{"encoder_norm": "layernorm", "encoder_subsampling": 4, "encoder_kernel_size": 15, "optimizer": "soap", "beta2": 0.99, "beta1": 0.95, "max_precond_dim": 1024, "weight_decay": 0.3}
Rows from block 12 of the audio encoder of a small encoder-decoder audio transcriber, named by matrix and row number. Rows with one number belong to one neuron. Each number is 500 + 25 x the weight over its row's rms, rounded and kept within 0 to 999. All counts start at 0. Numbers have three digits each.
After each neuron's rows are labels from the 100 clips, of 14976, where the neuron reaches its highest value: "responds to" is what is common among them. Only what is clearly more common there than usual is listed. The data: babble in 24 made-up languages, each with its own sounds, syllables and stress or tones, from a formant synthesiser.
# fc1: second MLP up (encoder.blocks.12.mlp.fc1.weight, 1024x256), inputs 0-127
# fc2: second MLP down (encoder.blocks.12.mlp.fc2.weight, 256x1024, transposed), outputs 0-127

fc1.435:527475486588527540512491475457509527492470539495521526539500508512461486497539485505494506496479471496475503470499495479509476458518441495528498532521483477506505488499499463536504512507522486463429524499501519506543510481498518495510534503510491449524435528502520509512473520519494534487487515492500490478501475519487479509525520493492488512479519516537487504476510457512476488481509
fc2.435:479503491494530503490501533490486488515483499506488487494492534475479535523498481490509465496516493489477532505510515509536458498476491458459546469481473501517486517516488512479511534499480515504538493481473504514489492495505521500482534513534501513480527510475499509523480514516468516476461496525506493466516490499487507517505505537534503499540425521490492518483444526524517531453513
responds to: prosody: stress on first syllables; /aʊ/; /d/; /a/

fc1.556:506500502477493519507557532488491506500533494509448497548491487495526503482515479506538483515496508486496515538518486518446508495492504494487482543536482474526506540507514555490467521491527512529497476494496490489511476480493482516504511494488514529478544481491546504468498542484462524500491459497556484543522457517495519467484519520516532516508483492467470493464487543514499502476521
fc2.556:479522488528523479505482486500487518521509512505504440564519515510471572513522524485483507475533542509484524463470518524547533473522508505518479480497488482471504477537492477526516494482483492512510526500518513455521486501504490520494462481453479483444459485512529530459496481503496474494496490503471474525492483520532499547489526529525533510499477525501546527503462526519485478492497
responds to: /t/; /ɑ/; /u/; /eɪ/

fc1.319:516483479554504475522501519488482477537506552488481507563518509533450511518463530489507536489525461513503499481496526517495485465491514485470514495553472452503483498478488484471515513483470478497471468505516436520504471514526534519497556503524475490498460508502499489526509487519516487460482518480497419535498450549535470475477508475471497502462505487495455464469515479507485510532497
fc2.319:485482485519488534478506485507530514502472529475502487471520508536491452563508446517521480485505530488509471480473488509503511515493533490555510459457476494464499494497506488518451501480529477509482470517487525535482486572520451471521510507451511474495466498467515518501511542465463525491478461527465499481528539464518505522521500522511480510524510495472479561505534520502494534473523
responds to: /eɪ/; /u/; /t/; /ɑ/

fc1.618:500499451480514496531482547505488480530503513498527492492488505498484519488516449517530480524512494491495530512499496485479546515467518481528526469482509505525523487496460497574503447466531514507500537490494503531512465518521516505490472483514468470477517469536492518522491484537456489508484455481484512506502489517484522524469481501512518533460536491493481570484476517505462507495520
fc2.618:455482457476490482543482425454539536489507483524469458529496488508455502481514531483472503502489499459440500489472513479484479514551514577515521510511507479518503504455509496496490492546488460490512457482490482480532474522531480517499465496495503491431512480475506525507492472494463510487472523519500544505495534529481535484517577513501509504479478487511559472481549501498469499462514
responds to: /ə/; prosody: stress on first syllables; /ɣ/; /m/

fc1.615:494497495507509513503530498526534521533504525468529543471456469498525520493533537518507490488500503540514502472496490493472493552502489529511519509461506472508508528507487466500497559507523471502439531487501509517502492499510506492500503514528509495520493467423522463528484533519468475481525523492526495491515478487534530479505522501496508513529485462456529463478471495489434553485509
fc2.615:487501508472553503491494485481523475518515525516481528491518498525549474510493507528525489530482530500481513580502469505455510457480521515511495473488500514493490519530482487478492437508498529518467538511504480537519491522533526532455471469506487553534533500479519514533478522492533535472469508504473495506508497512480530473517464521511470532502502548507522527514458493514497544537499
responds to: /ə/; /ø/; /j/; /p˭/

fc1.201:496494508505527552518458482506513494464464499507502503536487497540514471531508476476533498504520524501531517506455504497455531529527512539501512484511529493474508553480478477487487516530501445523474474480492533531485483494479491510507422486535512485508456471460466534505469479541477473507486516475536530454497489523506519482485473499473491488516521498510515444497478541427525521489498
fc2.201:464506517454516567509537483551534511506475504516493515561446520460520490483498486508508489519461526511496461527498501499486505488532474537491528503512509508515534515541466520506492524495536516523492468498501519489469522521477492521521479508489494441493508526502474493489476510482515523489505514537528516541535515501520485507495503498509547508496473494504546535457519502433509451500492
responds to: /e/; prosody: tones; /b/; /ǃ/

fc1.233:498462508465524487510468421501521514506507499530503542512500487527522528506493471492498504467475483522510482504472499519482564552471438482518512511490523528486462509498522469520434497485505517547503467538506547532478519481528516518510530528502502481506496459487530466482499527520476459512501506504538517555509475479509492491523500537488522503495530505520489486455493497498496560505512
fc2.233:467481478501488507553465486500496486558508471508441544518531509483482463490479495543492535509507517491484517496485516487461467488500533482507511481489484483494504500481471468521464495494554471504515507503488483569552521521521465508438506463509487514530508488502482498508482505456527528483460489464465527511491502524504474513527469503526517493532483467532481513501523486491533475528470
responds to: /ə/; /p˭/; /ø/

fc1.249:503469492511505488520534512511452524518495492499506519529489466518527492540515451519502506502478505513499503429467457508553510519547522501435488536461455504479490535465483535486491502543467497521468505505509499548515510485513517501484491539484490524457487467468467456472520500510502529501511503510476517491491457543480526498515534479462511528521503508514494523484490554510469505496540
fc2.249:493519545483487516563504495462528509498458490509491486526495527448487507512458477501499533519511495498459497494500501451459491527483486488499545467528503538487507536539542518510547511473495488485534490499502489524472474486493495507520473473507515461536464484542542525504500529431503526508529496458483487505513539487514507504497486496472504498550442476502527477530516470469499488477449
responds to: /θ/; /s/

fc1.520:456485482502501527468504490520524474473495512547489463498520529500475465502519503533499491538516528462510510551528455493478480503500442487463462511474519509520526530508486433503439477519500499492550521528504498499474491503516554502482483521483519497542542502484466497484506465517491477459499514491505564489463470459499513503488486536451531515512503457507485505528492460501497516507488
fc2.520:515489476456485478482510446464478494477487520519475532554533498519565531477522523517512543453493487492523523525534521548503474437477513550516526463519501503463519544536553503498517511527540495493464456499523463481467496498521473518504512524528511478482449479491495492540465538531472481505514485464524534479479502535495476488501495465571509494492521514500500508531500550505490511471529
responds to: /eɪ/; /ɑ/; prosody: tones; /u/

fc1.625:534514480492500471526495516532465492483511537506512488505545516484460503502498480525517550554495514534489537466491497480524466464491516500499506500487570544473531517516520442492530515481458513461512483463486499518505507464451519460514510482531443474482484485532461462490467519516498506498513507542445473500489508491482503483536467462461487481555465517457488508488496482472496527486473
fc2.625:498423495508471550547503525484502516490461437495518544514516464491530522505506514485520478481487504510504475523511504556551502534488532446534527449484525469513514478504478516467488506524469490501481498474504503463464510486524466487495543548457506529539507493523531537497538483471468504511461515503470520517474495474467485494508506502510502455476483487525550503523522521504487488508504
responds to: /θ/; /ɨ/

fc1.38:511485466518507521491503475479489508483508478547494512480514524495479511476501499517522503468497482519524484486487492525491510497431547475466466491557480541445493530515499471508509475513504509515491507497514475469546484491519507531492510478484489479499531532517481539507482504473475539491510482482482523485527507514486479479511520474508490469496504487464527534491510496474461501468498
fc2.38:503496471532477500513475501464470494480529501510471513468446498468474522529514489474481509437484467501485527507509491516475510532546520476523506499456498508556572492497516495531501493515495486509538484491515501496548451418512482508522490511550526501484539511475483518499515434513455509525479505483523495468486485490488501500532550481509504490524530531510531490543513490508486478500486
responds to: /t/; prosody: tones; /ɑ/; /eɪ/

fc1.675:482566529506512487516516488467531509492452525535519502523483532523504525513489472525514519507519499519474490444522488498499513498506468523461536539547509507540495506494468521527454495496507495501511498539490533508469515474483480483482504508491486537499482456479481469468530538467473499482487483514422532474529489532541510489498513491503496502516517513458515510505510533507488514523501
fc2.675:504493475514512519507494429536488505524505509458533528503451498522536477488482511472514459482503504497462476515455465470511531488493496504534551509474478495484463515507559516485519515531524489516477510469518492496494521540503475520511488524475494503466508519474487524515443447510491497529493484513556504514479498508435498521469504503512509506513501483498478473508501459490533490489502
responds to: /e/; prosody: stress on last syllables; /θ/; /ɨ/

fc1.529:481514435489554497496516494495494536521523514514538479428523490520502492510509491508501499519471470548523525491486522571494494478508561480463463448492502545545488484484499510542516534469509499485518479477508512545553502478500483459492494496500486489488524499467516517518455486554497504503491498498499465470478469487513488478491504496527544499523508508479500470532548501502494502498515
fc2.529:512462465489517535521503502478487480476508509505515509456444523458477525503502520523483470519486490483521465483500502492508506528489486488494504526513512551489525509509487539493491507526492521528496532517501535480480456509476519485510446522506493454458439463519502519503538456498478504489547544554510506490529485486509513502486514523500503492496503513495487535449479508490538478504476
responds to: /t/; /b/; /e/; /eɪ/

fc1.393:500527482518499523508548512526514492505446520495471503509532526483504503447473443521494466517497482491512508480469483477487492478499493510476481507456504502499487450470503468507517485481451507523462529489520489497520433545539504479534468482515458500472482488509541540474525518468492495557463488498494506518503503468494467493480503498511453494501504534471466508444524500488505519514546
fc2.393:471495489497482526517530477474472492484465527464484496536474506466486445503496463504512485516475511509525517520544528495505478507487510504435491506498492459504512487514489509495494560539490463541487481536498525518508526497480493522486526508445498508504499484473494512515486428493451522483521493515474497507526504520487496504510477494509487480521520496549524512481532515498497517507492
responds to: /θ/; /ts/; /z/; /ɑ̃/

fc1.579:501517491527515519500530500473495421507527558484496543523535527530507501457469506556542553505485493501484513500465476497515492523508490497468544513483510529487484492482504482509504469472511505501565471476514559460470488477503490503458507538523467498492502488521516514532521482486496498462485477518507492468484501521525546518510546558517535498516527486485468478482503469510521478483551
fc2.579:520494452560495526485501478479467494490491493523533477473471452532440495530520545474449497484527497455511435502459487464483490491494509524563512571514487513495519492470528520512486489485450504498522502494480481495465538497468485476490490506542504521487519474480484490473465507556524498533472471484513493539533524514491508495498464482522506488483502508532545471496469481491496481517493
responds to: /ɣ/; /u/; /y/; /oʊ/

fc1.95:483525552511503509477480498512478471472449512489514484509492486526515496499475487496485502536476502500455502507520532507516516520470514520493512486471478494492532490467549512487467525542528479527494456481486481550484519524482507472517518461501503479489472484481485540500498545487541502509499530544499536492491576492448476523570497473481505492499540554532468498542523477546487466541505
fc2.95:510522516442473526487531533473516478528468465559502518461463481473473503471486464481510504465507499482500488466486465494488470480494502530558507525504500476470526477455514481507523491514444450487476521523535545494490468442493531467532491515457441473502499474536514490527509501505486494495522493519493538481536469520462481472484500531475503511525505525458473536515473484520526504473516
responds to: /ə/; /ɔ̃/; prosody: no stress; /æ/

fc1.89:521481499533502477531511466509515484536483459485497489490539489521466527526508506482522473536480505503500506468511509504473481517542486455534503528491484538474515539497481507531490522483521521515512522506491515453511464550527512516484476459474562483497543497514448491484538524523513474484510513503520499525516509487473463527467522513483513473510496490523509470467545518483535491544520
fc2.89:460496536555515490494495493504501507471533536472475529491487508479501478462517529505478545438504500525471521526494499486447496529512552461472426506522489453490490509518472501503498447527463490542503457483525512521506520529563453499551491534549462506489455504473541515518531491514482498518495502477516504547519496501511493492472497514500502512469494486482511503519510474535460508504496
responds to: /ʔ/; prosody: no stress; /ɔɪ/; /ɣ/

fc1.429:518523512532509497470439538481438503517512487482502507491507514487484497512509453530503543515542499518517497496465488438473520542507482467489498517479509553477510479485485569498501483476522514485531514493472547531477489466504543489510558458492479478562451537525459506488531516488470512512524505502500492489502482455469492504478501520495479534476536455472510467510486501433488527478506
fc2.429:522476484495501472514500481501480515505505509480505529544508487476494537476532478491486522503508556466505432474475511494547509484507502469510500452456490508530512523495496505500494509542501445507498537458478512460511474487523546515504465506513508458467516502500477474483472462481497536509505473509501518459449518455496511531481462462474546546496541470503498502484465525517468516455512
responds to: prosody: stress on first syllables; /ʌ/; /ɣ/; /ʎ/

fc1.439:505519472520485499528509490492517476538478486488518521496477510498514516460471470479500497511500476542522494483521483499484492547498547490462510476496487478515509469515460501485456511480542501512475506481484509477465499510487541536487479453492483497503515532465489517505490488527463505518459506535473503525502479503550505489524489485516515459498491512536477514518439505454567518454501
fc2.439:514473487500530499476523485468510526523534506523493511488505545509542499481543514511495520523529469530511531484534484450507477518490528465472491499508512543481565516512478485489508508513492523552478470534504501492506522516508503494513505478477461515523496499491496440455457528488536453517484515537452520566541560511469486478535498510508496513478529515496540466482475482534545492553476
responds to: /b/; /i/; /aɪ/; /oʊ/

fc1.171:442515474529538484498468495478503511500513547537508519464470495509485512550489518464499501455478507506518518489477485479525518481551498499484528485494475520509482490495456495507471486487469543461509488493504529462480502527512476510476545501498467479475476517500525506458535465537508521519489467473473465502503469475568512472470506468488521493512498522505539480521488509496460454463543
fc2.171:526499487467488530522515502476504477517501487494489520457506504454473501511518479509546485537480504516517465491497489519455449504492491512503492530519556489502573515494546513492544517500499496502500465525458477515490531464468496420505495499542530473510493494541498527475500482497451453491498513484528578500477503512481502535506544498511498503522475478502509517477497497510477510560456
responds to: /ɣ/; prosody: stress on first syllables; /m/; /n/

fc1.467:534496530488464474490519511490515482472461508511528558544489477529511499496512458519499486537498506498506448513514459490477519530475513482466480483497521505519487468503518521496470514486522456521485473515499490513482512508496490555504556499465524546485493498514504481541489535528522541503539525472526496465523465495469492498494500479516492487509497463461444522509485445511482472528483
fc2.467:459505496486475548516466516496479473483495470523507518531519467504502491490541506470470519463479518475443556466508531544470501521447487518507524529456488490489496515521506515490505505512499481492476504482494443491528479508555527487524525508485502520493525494479505519515481447493487499514492490496462506490475532522511536511500497528474488542490513515494484520541532548528525472501466
responds to: prosody: stress on first syllables; /ŋ/; /ts/; /ɑ̃/

fc1.221:493516477537501495520507456506502462525498492457493535513486508511509495502447490525441486497498522527496515485487499497455504487461522508494492503561458478510463511484493477500472482512478538454527506526491460504497512536469506516510518440503480497514478529454489500530482501493547535529480538481526468485514476502470474478487495513510527520478479490530522491512476533541527517537489
fc2.221:454488470494473503503486461526499522439484475501490481511494550516492495491496515496528516519478538526510471514506485497529489563510490465526506487485510527482502464494473504508496532520496505471508504496484529500493484476506466485513540517418463481504490511516502525487508500495490465434514535486478512492499460511542532488475482522469469449555520496529498507496520503455505487491538
responds to: /aɪ/; prosody: tones; /ʊ/; /θ/

fc1.443:499521486489566479506524496505537454471481487519437472473522540525468491527429507494486520475484488477497495520523493489521486516509502525500528526518459450466507476559478523510479468523463512506511486482473498457488516508483496492468502534543480496512509490537510550508475490499519491520485503506537519468505512519512522476461467512542478499487476502496569480521530488454488496462488
fc2.443:500463515497450505482476483530481478542483550472557513486500542482511504476518481478510509494508514522504516491483495523468491487519501498504452480528462532514519462481504485459527499465484528491492483508559482539512500485494523502501533504481542463505470504467465478518541481508485516510516501496500505488474503525491451517478503482471513507496485502566452479498519488525525495501515
responds to: /ɣ/; prosody: stress on first syllables; /ə/; /ʎ/

fc1.406:516421514515463488480514476533534487481489507528465494522478497534535488447500521548537508490505535506558516502502521489457534473493481502519492528523545462487484510483529487487466469484501473483557521507520488497540504524491529493503504487479485489536499498522506520528514536474569483428501510529538507542464507538528454498456535486532510478443508486529451501540499494488511491503469
fc2.406:473486499498466480552530478522527508501509498517532518511531453496488501451514523510485503489460470503492505548500514513472516485535537506481443482506523527485532508523498469528487498502497450547507492433515477529495507457465472505482486489466447488498527535499514515503522449506474493518495498496464470479528483493471498456526468484464502491499422531479505508503515499498554510521546
responds to: /eɪ/; /ɑ/; /u/; /t/

fc1.648:463501450490492478511480491494520504484508501513498496483504470539509462528495504543500465513496509503535513475455490518572498505483518474468497516503445487501536517536489466539491502519491562542503515430482526500527470515500478491529482528492499480521463498461524455504535477533489511445519481557487476520527519505503514514483497511501489490525521504480473450497496550501533487509477
fc2.648:537526494516493450545503508478468489501562509499514530483494544484546457505502499453488521508493522519473498463496485481509537538522532525495508454531525517529497512512504476501511527510485450505514467546452462532427523473507530490496506511513487469485476507482506482499467517507530489485496519487469517465509472472511513517462501523470509507464460508497481563477490515502526508497510
responds to: /aɪ/; /oʊ/; /e/; /u/

fc1.127:496510495534513481472469503495496504467472516502513522517472510516542509474477521488528461543522501506533475569518463516541485520497545515484446492453485493531495493505545526512466508521467496544471517541474499507508541485498507486477529510498474504479476449507513521522527493571489475465512555480513507511451508503467494495490536503459510465524524522426515466522524477517526545503474
fc2.127:454517470459485559498486437508492496477476503479505502501550525533544477472506473471479489489501500498524515511496519464470519486534493487481502526516544470503505473488472534479516466523467488496487506517516455508471509482520520452486448507543514443482472465484508488527522500547487504482500528500517496477550540507510500510507527533494476469456533495496477500513556515481577521482579
responds to: /eɪ/; /u/; /ɑ/; /j/

fc1.107:514511497493500499542499477519494462505500495516499534492489464480530508559495502464510469538512501513540525479532489464479530524521531542495459496455531490465484520522563467489516515468551502501549511489483508532488490545505548525489484517518500463533488474451505485502507546452496452508511490495513467481531520519550494497531511564495481494517493527438487480513479514496463502519471
fc2.107:556525484529474494496472505440512502538520477502514481483522491511494506513471527499460511467484506482508502500488475469522524490481480538472495476480514499487525505515517542484508489478465508496492493541504539531486504523532503499497470477494442489550485532535497478468520542487475467493519478528494510487476426483492516505506478534541481454504453501517504483472469519491506503490446
responds to: /aɪ/; prosody: tones; /oʊ/; /ɝ/

fc1.191:416562470544528475486464486522530492531486488492504546483546518502506517501490504470522559545469469493493487533485534488527495518498531547509509506434539507508490511435489466496516526500527501491491482473493448513463481500527507558502516506499484528511483523507519503505506527443497533516486504499512541511513457500522517461484529517468458499531519480499502499463532516501510476508518
fc2.191:553487516484452550490502500540546456544528483498496457486529489532472447490490480468475495477524525463476483473484504468503502485523514488462557476522518520512484470484544515512520494470493521484534556484482498522477483525461525498420528538488515488504490516526503450483472518486478501465481465487465497506489532493491503518512473522498491506516529493498492533526459505485465459490502
responds to: /b/; /ɑ/; /s/; /e/

fc1.184:478572476487478505506480502523518475501494494511550498535511466459483520492509521506479454542499472471539529526533488513480498484515496502493506519508538462503492500501499497462518531541487521509476497515471505475463514491527502488507486513464455484506502524444556544480472449531521490502473524522461498472513510482457502497486495539490545516497472517472504550484493470509494468528522
fc2.184:457507469515500519458507506535527494507505535495516445520492474507507538483467502512518552489540514506503509495503468457519519479532472495530471544499532463485540462526532445550512538478450565502502521472475538511495531556478496499506520512483474492508515494443498527485513479513532497469457505532524461468491469480496493476529541496493491507498514531498469490478481526516472502512531
responds to: /ɣ/; /ɑ/

fc1.239:519529513484508503470519516485410524490471519496502556493509499536513474537519468520516525521523503548492498472478505500502479513541511499510496452475513484496510471515519461518538492502541499520476531465477499528501522491472517504528477479472503522479523513451480535538504508525489483488521518515457483460530534537503484480481516542506465529491489461441516529545501522473520525541481
fc2.239:526487514492518499532524505535499499520517499481507523501500518493475456515511518499484481502532480486504494473511520475501515543488505510508514528533536504540532535469483528501465490501480467517495492509508468500504505517522530516487484500533447476509491489483553499468514489472562525488529446520501493478508450489508518505494522474505501500486476494431526496435508508455475508502500
responds to: /ə/; /j/; /ø/; /ɣ/

fc1.314:490541533460504553535472500548520484532499474497549498514489491520477463524502495483490482507448499489486521488494492502524431502502466507507518489531467507469478496494495500498543506489491436481520508524489538506522525534497505510513528486491485493506497495471467511480497511498524508529489527498476492481535520505534480528467510513536505473530541454517498478494498469487548488504467
fc2.314:483511527519517534502506486486527504506500503501504461483502462468469468552502491529516457504488512550480480528478479514463469516498472528485510515493507486500472501532518496508451503488518463504494520498444488482485510502516513526510526491509484523512505475448466460499481532558449546517507488488501478500526431494497501503502494503493497496490509516533504519510492456459506540513503
responds to: /e/; prosody: tones; /b/; /ǃ/

fc1.541:523456523534466511502534472550549496471485487498492495524498527496498479507506516500512522507481491515537517511525477515516498512507512472451491497507494474470496586511497464488509496555504466493534496482450483525541485521520511499511507467456467462521514519550520517496459455505524493466506541456492513519501510523469495456507520512512525533475516494511456524502490500523476521486536
fc2.541:500508487478472460502495488468548499488551499483478490544479501491488506490513508517512495471493468532493526484501468511397518518514509531514491521532491505479488494498500465470493466486466484505541521485471481512432471542523475537485506523506492514493480512498469501467502538536471486476480512545537503526520515524525506497524531512545481515521511494466472479473505518486492507482537
responds to: /eɪ/; /u/; /ɑ/; /t/

fc1.157:555506509526466513519513495483467448476481539491519525474487508488506510481498494513475547495474474497492527477521524490527512524520464483470506544528491470485473479464521489506495508488488460498506517511515503467500512466513478490525508514550486477474472513513482461500495472481505528480518499485482493463495489515493515510535527500516510532514490449509495481485464466477448494508512
fc2.157:485509491499474520487518564502529486498533498486500505480481516479514504508500506485519460523509523499482533513478538500518485539487507497548485540523500507483506502530571506497492519510452489471516433469488528490488498513504506496534461476534493480499505487506478552496491530461483517471541535484510451513536498501504496528495439522555519470477518513478549505481504496543512501478465
responds to: /ɣ/; /u/; /q/; /oʊ/

fc1.580:525480499477557471513499480478513428548528499473526462471477500514489471499481525511521505515507467506499485529545566486484544498493491535496477512465465479456557528464480498480500484455515513509495506492497472498537521495462539483522533516534511499495498450471512491515547535440501539499496521506480496497516503518462467504475552491480489517477495476531469489512480482540496531542497
fc2.580:497524506556481498482478512482527551515503525509509528469557490518497463493455509545515493456539521487517488483475446522473546535538514496519506549452470554501477472499480489492527510467496504526511557461476493563505516543537468447504480496486473474475467492464496504523482520484490474477508497533570522507514452518484483542457540508497516527513500480502499478485468478528472493484514
responds to: /ə/; /æ/; /ɔ̃/; /a/

fc1.219:515527519524487492491465471488482495499439522452504513472480505526483524503484516483482517560473455495530497484499492468487524510525532475495497499521510500482528509528520520522510511521483499478476516488457528507511477497521524440469528463451485475522511502445511532499543469463518528488516514462498511513473544504446517498525511498447464472484546521482473542494482496483529501503472
fc2.219:498484489508521526539492450481487493495553482534481486505526537530475476475519480497493516463544470490505544528547473460494475471499485473496506517525480507463500523475506543465493501491480505456512518555475479474496426508448501498478473481494552486499510476453525476499477474481458474473496500508526478532506536518497510498481554454522532526550508453474500488519479478465541501495502
responds to: /b/; /ǃ/

fc1.136:450532468495512517489527521473491487497531496535490500490488476495491442507510498492445505532510497509499463482500485517483506488488483470488487485460497519506502483550519548519491493481505511503465501462442492506520514412467508515512503521484488470453532520485509481540532520497492482531493485480485499485530491469442498447495495480496511462492453493505496488497467463515417454495485
fc2.136:492539486471498524476442495487487541509477528538501535475507515523531535479464480488524499495542520484495499452509508542494468488499468546552454490537504484474490513530534488461490531477482515509516490529496543509524507505550489486525471490495487500499494500508502517513489549538520507498527473531528500517509534501502485528533496503502512462559500514456467506502477523464484499515489
responds to: prosody: stress on first syllables; /ɔ/; /e/; /u/

fc1.103:529514490529442460523473506498516458559543489446506521521503490475487514514481471484461487483524521532513519489528510546525547502511448509510479525485545548531448487514484509513466492477468488518499500507512498516537499472501508512519511501539486506451557505464457533496491486504461514526493486520472474504533466469531454483495498480526491526478461517446527475499535514500489504503509
fc2.103:535512514509526528500495484478537526484522530491509493503474551488507471477565475517507520501524513490487511545481529518496478440461497527534497505537504445430494510441475480461539457466516519519505549516487466516497469537493481471454505486483502486528466520528522504519517505485540471486481497493519557483476497469527509516498483495502483460498513502493502481518491514468475466479468
responds to: /aɪ/; /g/; /ɔ̃/; prosody: stress on last syllables

fc1.461:442469497487506465493509519528518498488485532504494505485498495512559537540475505483471475501495510474475474481525516492509503453454479491472515532491494522472483464537419493484508549491484515557513551515478470490485488482458481497522473497520517481522523512479497515468492465524528489482536461510516460476501496496464495462513445535541530524497466512473550506538497486474484476489526
fc2.461:465529465561501511515503524495538506476545517505515479508501511473463529475439526507515530542532493481509455523482475534499486522532465440470492492452495511462442494511550501493492538453506478508500466518473512439509500484542491527533442498544482506481496474521505497489481530517532481509513529510538455473473486489499499542475533480473494503496553438503444515475485495510465511502516
responds to: /t/; /p/; /ɑ/

fc1.690:472538487519471518467515511527470503502462523518568509540487497504486507520467514541514468525502504533511532518477474504514479497557516451506486554450491495532493504480478546463488524491496521524487493527458508432502521524525502502475488465505464463485536494480468529549519498508513503502462516518502512502441513489494477524516462546497512513486525477508527493494482496520476504501534
fc2.690:472488433532481477494509498497505466501473488509505466506515528462522525502524500441524460495514525470480520517522471478494511509521530507467457525480528476474462536464473467521506498483500503442475498505497525508512522516509512496487513543490490510520541510475515544497504465507512493466503504549488479519486518517472526502547472541513496500535515519472489538506500518515535543517510
responds to: /ɣ/; /ɹ/; /y/

fc1.619:479510490547516475495506495540485477521472477523546518534492525475507502498509471507513471462510508510476539476511520529492577480501484502486510514454478479473530525504496533526456539523534478466530524518473458473511509491487509514480477492504516488493514501523514517563498524488486509485528484499506504512490487502486494472473479505523483492551459506523550472515489518425508541465544
fc2.619:507516514539467519553519539496447483532489515475514504521483484514517514489505460461524524484501466492508524532488484547524574487469511454482505516521516468502518515485487516505538507501533438494451509499516444517455474535503502506540493495525536507499521475513495477505485493516517521573512506502481528483499483510527448479517529526498459474478526518512517475495535513487476499487504
responds to: prosody: stress on first syllables; /ɔ̃/; /ɛ/; /g/

fc1.552:469527460566511494489522502508494511527514532546535517521533510483531500539475470525475477509490504503491463488513433541525523513488550487508529459473490500525495488454518516526550478468526453519501474472527519525512492477491512471465492528491476509460481549523518529552485491506510554499502509466496499517484510515461506524500527519479459468533495547510438500529554561511525516506498
fc2.552:510446465484485471527487539496522516493497515481503420481475535501509535496538538500519479475505466508459500461504522476519468502520452480468463506539505496500499481543491528499434520493479550457518509528488471469485527496517499536481521454508538544551511486505434484462492535519521472498485545499520526491510484473520501484485471477526501514510515442490511505508497476493499524468478
responds to: /aɪ/; /i/

fc1.357:526507493549507504501525454486492505524458513450466523501486462512525437491459493522460541484490520493483514489466528506481541489500468502491461463486513507477529534495504508480504520467521533478499481493487465519551494517534476488521486470505486473470488464508555458488511486513482458532491566507512540555503530489535473472521537515499484475495486504485509489507545521512507539500520
fc2.357:524461460518483480514537530484519531533461507483478541493477483502487480514492466473515490497499445535521509494520461460542486468464530522523480489520519484487480491482529540502514551512467495500499522526464520473530501534478468503504447471478532488480523526537530541481496534509566514494470484477522504503526504514494469502508503516449464476487468525482449515473561530510505499513462
responds to: /ʔ/; /ç/; /ɔɪ/; /y/

fc1.685:506522472500535518479501518435574477475502470474436506466521500506508536480499511515516483478494510487512454450494499460461503499498478465489482492496487510513513542498497511518499511453513476504502529519485465539507525519468524441477478516502450458458480489556444520517532470502489484515516503494535506512479515457509515502484479471549486549482499531522477497498470474532481541521501
fc2.685:500476476468485519530511471532436532503503500476543493531508511528531487481532492503473512502517526511494530503471515489497498512492519497497500524480464494481512506463505491473501476480507517507452522477475496489512467488528486473524509477486556536499513507449539494503546458500530509490503488502464517496496551516497497545558463514525531498474491507503545540506538465473472518471512
responds to: /ə/; /æ/; /ɔ̃/; /ɪ/

fc1.296:504522469507479503523502502509488530477507525496495498536507510522471475567490479498470512497422498456482497479485466500511488493506476505448501500474508489522480528507452550502498494492502492527477529473490490500502501529532530482498496491496511497473496494514499496532491529492471495530521511508484476482515485482458512511473437510526488521510537511464501495498542547485479517513518
fc2.296:474541496494541561508518480525498513509497496524471519510540526537500467519469522492530487483528507500531436491530512492505509506534473455514483518512490502512499516513474464521478490485513460503512538499478539571494529444540532551511500522512484474498455498557540484518478503529490488510487524481531491511493503539512526521527496489485490515482475496467507546474507463484485505487467
responds to: prosody: stress on first syllables; /a/; /ɛ/; /aʊ/

fc1.72:513495508523527515459535484511504518499519550542505513493462513495479468488505445495500463481511494503501518479500479496466479489495508508473492488531492556490498526522541518511545485518504430430496474479497527511474495483494505549505499468564475475505502482511507504489498455515454501549467468477500510490507517479535459489479493523525500493523527471481474497528509510476486477528508
fc2.72:510508493482500475483460528527530518495488479473497533539507518525552516489499532452457503517460500460485522499509509474507480452517473522488506504469491524457496524495526455531530515515538521512459490513470484511495525514470527483535510486502503501539501475477460499464501513504517545495484535499457521547535514495537496518518555523495493521499486501515514516477432495482542520533491
responds to: /e/; /p/; /b/; /t/

fc1.738:452469532544482502511529515519497502544479511496507525483529522471526529553487488558503518505453531516485525507496467511478485491513517488495507513507487503491519491453481528504514502509478501504542507489532518482532510520508477466505500508536512414532491450492447511492465494543483535473511500515503483495460503485477490501519480476461496530518490479519499474530511481499503518542482
fc2.738:492477498491497515498475517473489505451502465471500498496467504494492477530481471510525519480504484462437450510503525539551499493488504521492493475510508526458478509496494520480516530521532464522440558508487462534501490460483520552542477484447481504492511533519494503483523512514510496484553497504498518529467477466479489525497513488477489490469507478523516521478515527520445515486514
responds to: /θ/; /ɨ/